A small audio captioner, trained from scratch: encoder layers 6.
Rows from block 3 of the audio encoder of a small audio captioner, named by matrix and row number. Rows with one number belong to one neuron. Each number is 128 + 24 x the weight over its row's rms, rounded and kept within 0 to 255. All counts start at 0. Numbers have three digits each.
After each neuron's rows are labels from the 100 clips, of 14976, where the neuron reaches its highest value: "lies over" is the class under the peak. Only what is clearly more common there than usual is listed. The data: short pieces for a synthesised band: melody, chords, bass and drums.
# fc1: MLP up (encoder.blocks.3.mlp.fc1.weight, 512x128), inputs 0-63
# fc2: MLP down (encoder.blocks.3.mlp.fc2.weight, 128x512, transposed), outputs 0-63

fc1.284:151171155122078118102101101110145083140170111093132112097111134152097113091118160180131126091116155155137171120131087154095128137169150140143155142121098116156118152108161122120135127113109116
fc2.284:145140122113091110107145108141105168146160113116134120103112154166124175137079163141146115151073117101150151116154143099104120135102156123142148149118114162127132116137142107123161131111141134
lies over: B major chord

fc1.499:118096164158120138148127170124147098147106093136136135137121130171162144148121100136116082159081106153118084133080107125107097143113121081101166157122106131106102150141128151130093114141155134
fc2.499:142103132062113094100091124144117131160128174120159121125132132135109196142076087139101101108118107134161133154185159124109187114160112110120141060083138145099118159129132113132135135117132137
lies over: D# minor chord; D# major chord

fc1.304:104137157104145125146141131095119109126135160111116100135148091141154173141148084105097081122087140139118113116128132156099162134118067136107161171148136136117140118105149128103110084138122154
fc2.304:109180143116128110107104128148146106132166129107147157099090083188139113095127125108096109129142150118124160117158124125131141125118132181154137161140134150131082103102138104110126140130127095
lies over: D# minor chord

fc1.446:178162160109102139127132102116177073133101138159125137132120122182156141093162146134111146136110131159130122098123118146138139118133100138103120132147132105139098129065187063117105120123110147
fc2.446:117131190091096118111099130147141072142130130139146123098083106110141150092139122092085116128143149128138157149111106133080108124120134176137125142102106141130159110087170128123112142162105103
lies over: E minor chord

fc1.467:081142074149085102141092135155173107072103174125144159163111132132122113086101089143145091129111158125168117099124144157132134106117116098094099128142127143140119120120140121123106117144124124
fc2.467:134124160110126146145109130115134169164098128127130126109142145140157074110115176116091126157110116137075079109111104152127142181098137112143145136115093153134198115123126110145115136134144116
lies over: A minor chord

fc1.438:147097096128101125137114110129078133135100086146125135080085157088138113097128111114132119179137166156114150145149127100099109123180112166109140125118087134125155099158172127080160155136135153
fc2.438:166160107083113133134123147076101128097164106156120099160120137112118116143157122192155136109140180168102114146121158128129141086133084169147112117160141115126120134142184142091088116098108146
lies over: F# major chord

fc1.1:170111109150175123149138103176105123108117110116112135124101123151114185104136130144170130111182101128086099122060118129124131162160123081086142121112123189114106101093106162139093141109121154
fc2.1:124106109170154114144148050144139144124125098088142141101113133151096115104144126121165150134109087129116075146145132128085157166135146124121141118129143105147192116105084142119094143094176110
lies over: A minor chord

fc1.119:134176172138105152110144125125110100142139100117132169161070128113144088135126179107129126095090149139100122131153133164083116107130142132145149148132130101138141152116138135117152082079117123
fc2.119:147167116148102089155143161133164113111144096128161097155098143091094113139099122131152137151161118135123129104146126135155149078187130108113157129139093103159111106135151132123100110135102112
lies over: F# minor chord

fc1.435:156122087136084092148121089137089120137111116137142128130100154101101119121138149163165132143144168149143182141143138056139132113170114110113124166115104101139136082154180126069115135118167167
fc2.435:116095115131114124141113132150116146102166128161176112136159111083131146123129141161130110111148187151137093128133160116135139108143089139190147083133135118122090151124141125094069118130149135
lies over: F# major chord

fc1.228:160136140153118114158169128136133168117117124116104118177164126082106110101130114081127192122092146122104097133105106108136113115114115130105078082160108091130120118139109132152072096125111191
fc2.228:099118133092106098121134144121079110190130129118133140101127127145126146139127140104115093118102117093154136128123125119132111157066111133145138106086121131088107116110143126118111089125101155
lies over: A# minor chord

fc1.116:149167121079123128120126156114116101127093155116141114141142094126170164115152096106105125111131111145117129101128114108106143114129127106107109147070147115127123119132145090130121114124112190
fc2.116:129169112100154079094129109145107120126112136120145135077123089131163111134125132106078145174127116095115113150138139120142101149143177114158176169116144153105134129137176147143081118135096139
lies over: F# major chord

fc1.300:109083090114098119169111094119124113104170119127171147135147105124113162089108156128162129174102096102126103134150154111126148092109074089104130138112166146131126141125107115123143128119104123
fc2.300:121113112103142092121190107153178122140126151145090137109119134128118172098127130110120099125154130151145146144131162182098130115136106139124119149094142124146114106096126128135112142064109127
lies over: B minor chord; B major chord

fc1.265:098128119103155134093122114144136093171155142097119135115144134114128136131142133174109121103095082137108146108159146138177131102125159127119132121099130180109085126117116152125118164115125160
fc2.265:097127118104151146123115143114148163153141179154128160149099121152137145158136104126110145124107064140142165134139170117090122116113129100085112148136139114115124165154117119101122158136139148
lies over: A# major chord

fc1.256:128112126136147143111164142128081138140103144105136063139168138132141145128112091144165147090088160125088073126130109109098177093134126102095137114096097150105127121163174133145098171152147148
fc2.256:132126100158092157130151130115155134137147102083100114135149117157124130113117154105134147107120121119085097150154135178143165158146139122115149100106129121129116077165117100153141152126115093
lies over: G major chord; B minor chord

fc1.286:165099120085058150119123143120191133127079149119181138147137147132132100118109156131121123133129099129135085101109118183169120117173113152172140078134109106125101118135097111129122128132113144
fc2.286:133093111119119130143147063119153153150111153152128146160161123146127098135111120152081154131115086121112121124166137158098133111122117141128105090129136138143117124108111147151065110125104100
lies over: G# major chord; F minor chord

fc1.55:133120164120125114129145162165138089151067123153129094059106129134127114121128149131125115121119159131163097120143127133104166137142147137135126105138123118153169143102146118145140140129160170
fc2.55:166117102120101119133097124116119104122107137135138118125169137113161135106118119154102127151150134143102139106110136140142121141151149109068151127149154116168166105162112103119132143165118088
lies over: F minor chord

fc1.279:106157119126131180126131122103113174142123120129156141106114127127152121140126118128132135129126159140114144175117109104116104129149076108143112114159181090109107130127109129139112076146129156
fc2.279:106106113127160162152094155118125095157195104150127133144118131098080128119167091115086132136097151119116065132134109137110158164076089136101108111152108128163123128103154091106142112157159137
lies over: D major chord

fc1.86:125115125116159161147124116125113095179148164128145121159147089110085120152111145128133165105120133099114111126157124135078155117116124125096134125140109141117153123141180158127142142139110152
fc2.86:091127122128122128127125117127142095143160123135142127132133075147141108127150133150145114127122117136127113099129129148177176064141153111116083157109152124094150115138136127142131096122152143
lies over: G major chord

fc1.411:147118129147147103125167095149120125134132082149107077153128113142108143128158145097122122120141134098111088091139139123083159123173103141131109123103143159075136115121118154132143124129133139
fc2.411:132123140138127112163137119127173134124132116062128143153128114138105127135100114168139078121149112135125136115122148131155068148136098152137147102122115128070132088159132132168147137086179144
lies over: D minor chord

fc1.271:093113160118138113143088147160094114169168157101128142138148125137160117138141098104101122100088113100167130147123129149138136116132097080104143133121084137130143131169096114126083115146143149
fc2.271:197133119112135127124096126125116194123129133115138102111123137139142157136168152129097146094106102147107131113111140133101114154171097139132145068097161127103125178109118148123125105132128126
lies over: D# minor chord

fc1.510:119147118128114127099194111117106132151098153120142107087115153123131111112124136147124102126145141150103165147156156125085091132162135126123152123115101113121156123169095175121127123149112161
fc2.510:111160121158092110134097108129086136149122130087130097091123128118143134162116142124142114118146138146115188117102125104098132151164153113099109111087099125106102161172133180127115141116122159
lies over: D# minor chord

fc1.205:087137102149131174126084123170106125128184144137117161099127137149102132129140120124125115131109113141109141117165081112138146149120133148087163120093145113135154104151131133076124117165108128
fc2.205:124142133144120076132138103164078119114139135136134153128128153169133148124150115114108107119083116200137139078133141107138197108132086125114139098093107117138101157109143146176157101107110153
lies over: D major chord; D minor chord

fc1.239:121132140110107115101090123135157142132100141133101127159097134109130088072100117108108071173122140117183116126104110126139123186135141131119099125104139094149156124111102128119123165129134134
fc2.239:141128069121141153108102102124178165149150148110129171112151133140112087157113119124132163152142114103105116120124127126127115147119121182169139119115133161114173132108100062144134132123136132
lies over: A minor chord

fc1.71:136152120148124163139134118089134154106108121097152155163100098161123120129089121138157130143156180105143104125162104120124113083114175122106110127104136111190164109064089150159113138107117123
fc2.71:099112120137125129126138175111083166105138128125130139146133128160115145150134144107099172135125117132121111138124137079131140064134126130151120151112152172113174123142150082106091120126151089
lies over: no chord

fc1.427:129149111117146137127129087145149142137090104080125125119101124118119149117161149146129113111204097138097095122087138105094145158114124113137125105104126151158112124154089141144174150116114155
fc2.427:102145131117155146088124142148148156128134116118135086136126132126153128102136115148090175116145101145148084099149136121062117167133147151134145076141150179148128140112101153134097145145145125
lies over: A minor chord

fc1.16:105132162097113138143158095129119122121110131141148123166121105150127134102114180081148089159126139121115116139125181126150133124129113089129144130140150140179082090090143123120137111121119163
fc2.16:106167126106106110122145170138132171098123102134112145167137140136104176139112179125105116107129174107131120168149149123124127127089111151114089092140106113102102130128133143148079149100131112
lies over: B minor chord; B major chord

fc1.257:118128136122115140148120114125095135095157127147158072145182084110092136172106141084114145122109088146103115104150135088137160128129134119077115182121096144112126142140138136131135177118131159
fc2.257:085139175105111129126141077139118129102145162130127120116135112175124108124132152116113138146121138154138140096102124165163135121116189126139104151109099106109162084137145130129118149089091130
lies over: no chord

fc1.98:141134173107125140065159101138122152121125114140144142155131153116101128155122149072121123154113172147126111112108102132090135124120129132094114155100133093137109147128158151130128151138132128
fc2.98:134171143154102165100112156130136131133113120147131155132120145103143144126064168133119150128114097101185106117111117142132086112119170115117121127151134108125115124106146165092152163108075150
lies over: B major chord

fc1.91:069111111105099085106097136112144110117143165125150117124091144098123118116115140116127126167131133128130135155140141150148122087107111088100092189152154139179078126153112126120140128107096153
fc2.91:120114097130132118133134102126154127114123138122119160131122140117144156127093132114112127170112111100158177184109133182177139125109153146116111139106097102135108124166151086123107118099116100
lies over: B minor chord; B major chord

fc1.124:168124171129160089123117127084146132133125105066139167140111116141104143088152132125153129114133092148092109160137112106121144098119069165092155163148175146099169120121137091105079099112134159
fc2.124:119158147174141112125071090075119142119150138132140141153133100123133146098142099146126149164140131155088095092137122119105114138127129163117138175167082093147096107122110148147115102109139108
lies over: D# major chord

fc1.20:108121119101139115129110121131139167109160130136142129141133119118106177151154137117151127109165099144134063113115138132127127089109079075099115158128166108135070146110080148137157142088107159
fc2.20:121137128148173127158120101145145141126166181169139144105086105127142159110139139123114093141126096134103109134124126132068126141171139136112108106114105134113124104125092164109153172104182153
lies over: A minor chord

fc1.371:128136105116117134117115088160107143107133137140129150097161146149128165115128156142092143153136074160086084160123161120102150101142137106106103150139135114134079078144105108101103130103140132
fc2.371:150121129164142122091100131150114103106180121121140150106130098147083109161163119105110085118129112145097118098138127095146121125135183099135125077118111116135152162114116119154127096139127153
lies over: D minor chord

fc1.165:115137143110140138135101145158123099165108126093137112145145136147123096191163167138085140070098116090114092145137132130113142096127096141103153157136144122192123162146115171122167106121104103
fc2.165:139157112111143161126131157155118189119144131146133154145130099115170129156148143158128126106120129131143092135117141140147110139106089119164134141142104153073176136120168112156125082078129166
lies over: E minor chord; E major chord

fc1.120:131121140135122141154116164126122145135100117135114171115150089139063130150096138127129138091128114141153123115110093110122104160170109143107108091117131115107138109134144193121125108114098098
fc2.120:130126138135151111102076110127096105147130151141119139162137178151152123156110161083120107103131100121147118153133088095166072150087119150137107099114116091168109134174096131109108141173086106
lies over: D minor chord; D major chord

fc1.188:108142094128141148119127121108137104134103126115153119117170182140088077163113118121134102130154121127131138149091135138145101155157147116105102140153152108191120142147167133127118096161084119
fc2.188:135089116138132129114148155141109089141139112173132150097090173118161093132119144133163139133170133141157124103135152149171159144134133118118145123169130082118156095146171086138141076100144090
lies over: F# minor chord

fc1.135:122116142120140131152169126123122079145106097093092091146153192120151131119139140106151172137110151121107100155165078139130153138114157100121098159150104129113154122125141126142123107128141154
fc2.135:117114112144126118148152124122146129166136153132117144086112172114121123110135169099134123132131136123131098129147105128140118142079160115133067132110159130138177094116098089129102107158107121
lies over: A# major chord; B minor chord